From a checkpoint of a small audio embedding model: 4.66M parameters, waveform 16khz input.
Rows from block 2 of a small audio embedding model, named by matrix and row number. Rows with one number belong to one channel. Each number is 500 + 50 x the weight over its row's rms, rounded and kept within 0 to 999. All counts start at 0. Numbers have three digits each.
After each channel's rows are labels from the 100 clips, of 14976, where the channel reaches its highest value: "strongest on" is what is common among them; "loudest band" is the band of the loudest frequency at the time of the peak. Only what is clearly more common there than usual is listed. The data: notes from a synthesiser with random patches.
# convs0: expand pointwise conv (model.blocks.2.convs.0.weight, 512x128x1), inputs 64-95
# convs2: project pointwise conv (model.blocks.2.convs.2.weight, 128x512x1, transposed), outputs 64-95

convs0.110:555576577528481566514528518459474461504520524415452549426518441508470529406569499520470460601494
convs2.110:467464494464599494505550531517540431456585475553509454543507448507457543458462560506489400504502
strongest on: resonance
loudest band: 1000 to 2000 Hz

convs0.28:482511471477592570437444524546558458565439477555530462536507453457468602524484540536495475598536
convs2.28:592458522502455495538447536514441492500551508508446512512570462538471468503462509396438476533466
strongest on: inharmonic FM
loudest band: 1000 to 2000 Hz

convs0.220:479428536559428549427473492502469459560528522554451459499462425448490532469554563480510478564468
convs2.220:516497532449457566487594492502456437479488580450536499470487574613517490436488546468467439449533
strongest on: high-pass; noise
loudest band: 2000 to 4000 Hz

convs0.174:505499426533547519533516431460470529444530485528563467496545471453476508426532617575502453503492
convs2.174:415519486486528543524515522461453544442479570468480540468539495429506476467540518446449474451520
strongest on: resonance; band-pass; narrow pulse
loudest band: 1000 to 2000 Hz

convs0.339:488609472441546507444526445468427492477545460409476546534484531560463461392564545557406485533516
convs2.339:553549397503506535501539574535519540468498442517494449474411457556524488557580573473437511516572
strongest on: high-pass
loudest band: 1000 to 2000 Hz

convs0.56:453553468467463437556508425416498520525552509442504385490553523500418503401500521536608478456406
convs2.56:502565483415455466476602496480464490527490467496558549485433560442480398469554578401429510460542
strongest on: drive
loudest band: 250 to 500 Hz

convs0.222:487574561483438565437508438421431503449450451476520499532530426572499455478528496448527500545589
convs2.222:564469481446447478371460522445478437520502573492456545530592465542536458479485615434498443560458
strongest on: high-pass
loudest band: 2000 to 4000 Hz

convs0.55:417600582464538585481528539534533511421479498456479471455524447493514435504531595559592528487623
convs2.55:534414465428551562526527566395536452512476586374469577502484482509456488497502591507517535559447
strongest on: resonance; hard sync
loudest band: 1000 to 2000 Hz; 2000 to 4000 Hz

convs0.458:556487531464477424510464492578585448626522399488492513533483511548490435560528498459620595488546
convs2.458:479474458493534489580604583465541534553528597494555413518422501459416528527527481440438464389510
strongest on: triangle
loudest band: 250 to 500 Hz

convs0.468:523414411485514521453507563516501526434494521503521451390382497541481596580502518467455481516537
convs2.468:569486545434493483538396491555477589574474485531474496482464552513489493434560530424448418489547
strongest on: high-pass; filter opening
loudest band: 4000 to 8000 Hz

convs0.314:381435392496416547520433481431383529466516534478545480464571501386491525484492557490562516587518
convs2.314:490600480516453485430458465440502531513489425432575525558488552487492532478539506545560489425454
strongest on: resonance
loudest band: 1000 to 2000 Hz; 500 to 1000 Hz

convs0.434:562528433581489539591470500538532487507586532542549471536533552429475491463462484481540485542455
convs2.434:506521488457482609448473452503477428494534500487458575433566562516542449554439531407549427542529
strongest on: harmonic FM
loudest band: 1000 to 2000 Hz; 500 to 1000 Hz

convs0.33:447481527467565551452437400488508472468525513503548467524498469541445443400441612416562451588479
convs2.33:487508436518523484614579557483410520439536458453447443517491611470494454578422477540434409545469
strongest on: resonance
loudest band: 500 to 1000 Hz

convs0.488:545404454402431459468459445546429475483604472517565564468485394524512523488527492486546477541546
convs2.488:490581453517590578488446545503535466496538495439485463528502588416427481522427419519602508444574
strongest on: harmonic FM
loudest band: 1000 to 2000 Hz

convs0.175:504509433507509551502528543480470450468510477429499512396539501540446562505448490513489445440492
convs2.175:456526487530573458500518495414403540473476557551536385546481498484508585494492561555526605615515
strongest on: high-pass; resonance
loudest band: 4000 to 8000 Hz

convs0.137:521473531545473456387399472506542501513516553517594497447590449422491512538494471507520447476477
convs2.137:402421495530479517387520485607534492662557393580504542439531554542458522484531561525455401502443
strongest on: triangle
loudest band: 250 to 500 Hz

convs0.254:462537455452452521471432430523500515560583458525483474498457487513556469517465491478494479602403
convs2.254:481537461443575421479461488537495548511516426402472442543489569455543459496457495512456598531468
strongest on: high-pass
loudest band: 2000 to 4000 Hz

convs0.325:398576511532422532538488541519537560468529440382465465432511507576491548489438601586546520508469
convs2.325:498495454538452565562534539546564463478534627477493445492524426516515528524523393578467538496492
strongest on: resonance
loudest band: 2000 to 4000 Hz

convs0.292:462530504506518444553557532529498479562478551476548537516593517438571518502519633576496548448578
convs2.292:529531510555451521439545450559507527526447597520481390460458499481521411469469449551398493450472
strongest on: high-pass
loudest band: 1000 to 2000 Hz

convs0.78:442446455479517455564415525462549580534440501502424474520591548609562547467526568620432562473452
convs2.78:349554504583533392482432478492437567470517422551399540450544568520462529498540516507446525575483
strongest on: drive
loudest band: 2000 to 4000 Hz

convs0.104:455489437528518588546438488555456493556502529420378519552471563511493586436476514482474554490539
convs2.104:434482497523475511430403459449481510527544552529504454506541483382469443446534496459371567511496
strongest on: resonance
loudest band: 1000 to 2000 Hz

convs0.16:501505452484425462476434501397431518449553470498544487515463508502422594466493581504446510542538
convs2.16:597523477507556419479497451557486580539532506444508433494388420473549470460489501493478474547494
strongest on: high-pass; narrow pulse
loudest band: 1000 to 2000 Hz; 2000 to 4000 Hz

convs0.371:608518498466400549541481460508464457503538449482589495454522560481439477476451432470448475601506
convs2.371:514483456424467532573521500394530473492492530478430461373561538526503552451506538543430552489486
strongest on: narrow pulse
loudest band: 250 to 500 Hz

convs0.74:499526503522519566440541530499478498492435473509484472675499487496478510468523439578553465562432
convs2.74:509444556546628509544490586512433520481540496447419487436459463478523523415535522521509534453484
strongest on: high-pass
loudest band: 2000 to 4000 Hz

convs0.10:595464482429459497423469461443451524475474480446493523577613471533483416473585564547547518497596
convs2.10:508430454506503489446478524368458513574524470463482485449505473543490510425499497452519477390495
strongest on: hard sync; pitch class: A#
loudest band: 1000 to 2000 Hz

convs0.368:541503509521506504526524517552459513550514472515513534532485555524448587423603486445554613572483
convs2.368:496499538487451474541576469503433578498545425546530493472453591508493460420484558407515426544480
strongest on: inharmonic FM
loudest band: 500 to 1000 Hz; 1000 to 2000 Hz

convs0.376:574414509453460459558478589492491467428449582464482528462459571487525514512424454565536444492487
convs2.376:425507539485494591554450500466577446547470507495606457367476443492446483473533524464492444603497
strongest on: resonance; triangle
loudest band: 500 to 1000 Hz; 1000 to 2000 Hz

convs0.84:484462500469484422455526561478523467534439542504508471627546547445510540615401475458432559461496
convs2.84:537482540542528441501461449443475441517522484390476424563424489488585585478457433473465478601481
strongest on: drive
loudest band: 1000 to 2000 Hz

convs0.85:535561511432522538587611500563549454499480494482584464411507513462504480512541514462527443510584
convs2.85:517463521494442573564522480546526435537492463505504464593562478493602527516387504538547482515447
strongest on: harmonic FM
loudest band: 500 to 1000 Hz; 1000 to 2000 Hz

convs0.297:562474487477452527475475473657460484457549546476526547513473528453459573500477535503574501517547
convs2.297:414492456477529530473351489567449497489531447490471563498457473479572447514564518464492490541464
strongest on: resonance; inharmonic FM; oscillator: harmonic FM
loudest band: 1000 to 2000 Hz; 2000 to 4000 Hz

convs0.304:374469525582533568562474523629530495461555471469480513566501533497473442446552555524430557582490
convs2.304:455460464402586462507541587579462491456547487523541545428504431563480506487578505391534500470477
strongest on: resonance; harmonic FM
loudest band: 1000 to 2000 Hz

convs0.100:435449436528449442577451498476480461423581437480567586515503438481446553510541485530460492534481
convs2.100:518623456515443521486512509535474577459511491533577541502522446456474554551589553393471367483583
strongest on: resonance
loudest band: 1000 to 2000 Hz; 500 to 1000 Hz

convs0.177:551580469471501506458454445542568457569506541463572518447449546447579456498538493486493444385521
convs2.177:480513454482503572593474590543529432574443481503439584602519474497474478606501500480476433616429
strongest on: harmonic FM; resonance
loudest band: 2000 to 4000 Hz; 1000 to 2000 Hz

convs0.240:581586466539447478581421486465517404568491562514569477627485463544525524561502496530586496436460
convs2.240:474401426558515414530509497510575528510480543506466419480472488485423486453404559409505524488494
strongest on: triangle
loudest band: 500 to 1000 Hz

convs0.195:527492475520592509550551552548483467507544458466597579498491520554465433456527565525442448513480
convs2.195:465554458523427456515534612609570578428558531514548600488481455434530531440482504391559469439533
strongest on: resonance; harmonic FM
loudest band: 1000 to 2000 Hz

convs0.9:545533485489536516626510514483540534433516476512570477571550513499542474515455594414448533473413
convs2.9:534479452556469488405470580415574509464509497499477555477473494486483438490469512508617500483536
strongest on: narrow pulse
loudest band: 500 to 1000 Hz; 1000 to 2000 Hz

convs0.306:474398505528472496508498494431506464528450423417453478463571490573527471457547543487550534474398
convs2.306:560466500463470462508463474536471530495589522460489448517563451457571375563494485475460527433532
strongest on: resonance; harmonic FM; oscillator: hard sync
loudest band: 2000 to 4000 Hz

convs0.341:468520465552339385526565473488484495466579386568515531525466491513480434518475603480420525541420
convs2.341:502382482571479594541556559528379518537521507481516517481540472507490563402562509623398433386559
strongest on: narrow pulse
loudest band: 500 to 1000 Hz; 1000 to 2000 Hz

convs0.202:518494533577546486456509462540584529495399502476528464562542508491509412585592552449508509540407
convs2.202:563429478486433480489499604425584492508534497480548493490467380411535537523513475467457519482453
strongest on: triangle
loudest band: 250 to 500 Hz

convs0.361:455472508535453568599512477539529456467567439479470468508616446602506519414526504574499479486523
convs2.361:563558433460416498503584509524560474496513552510558522504514540529406479451565460443423540523478
strongest on: resonance
loudest band: 1000 to 2000 Hz

convs0.37:548485520502536506481489549452571442506470584542507484569520516505491528484457452515547537568630
convs2.37:536480474507404449475493506543495531492509467428483534516460445469573549425447464417479596455466
strongest on: drive
loudest band: 1000 to 2000 Hz

convs0.7:437420446506462533523568447523516497504398532435420489526543503469536477464475540448568572522449
convs2.7:505536503390475511515547507552465534589540388497515531504451501486604509561482533463549463535544
strongest on: resonance
loudest band: 1000 to 2000 Hz

convs0.290:532523462588506534579465434482409473518525443530533618485541512514484417430431498489476490521524
convs2.290:541478489487564416549526537522485529475453393471462403544505427507459461458520474492431527490568
strongest on: resonance; harmonic FM
loudest band: 1000 to 2000 Hz

convs0.140:491504460507494512508478549526482505596519452445626519524561413549536374482576497533510489518485
convs2.140:539482448415472589593478488566511520439467483444457536498470498491416518508538515478474428430518
strongest on: harmonic FM; resonance
loudest band: 1000 to 2000 Hz

convs0.180:521500489518503544575569408584433488459401534485432486527531473424457393524461631511531421395511
convs2.180:505443459551485490587527497537516537482374510567465580549437423446441454534489470480416489571499
strongest on: high-pass; narrow pulse
loudest band: 1000 to 2000 Hz

convs0.142:519587431467437504503541477544520521542455574516517429490559436548552421464526486570569502477465
convs2.142:532476529500466469528508533606413460541474522524479508434436494488446543594469484458381506451461
strongest on: resonance; pitch class: A#
loudest band: 1000 to 2000 Hz

convs0.170:474551427511433439515447538445476481389573492416551588543496565484479567585503461556639518468501
convs2.170:543592473523591502500624504562508557530514453541578478420547510532581484440548544551540475493488
strongest on: high-pass; narrow pulse
loudest band: 1000 to 2000 Hz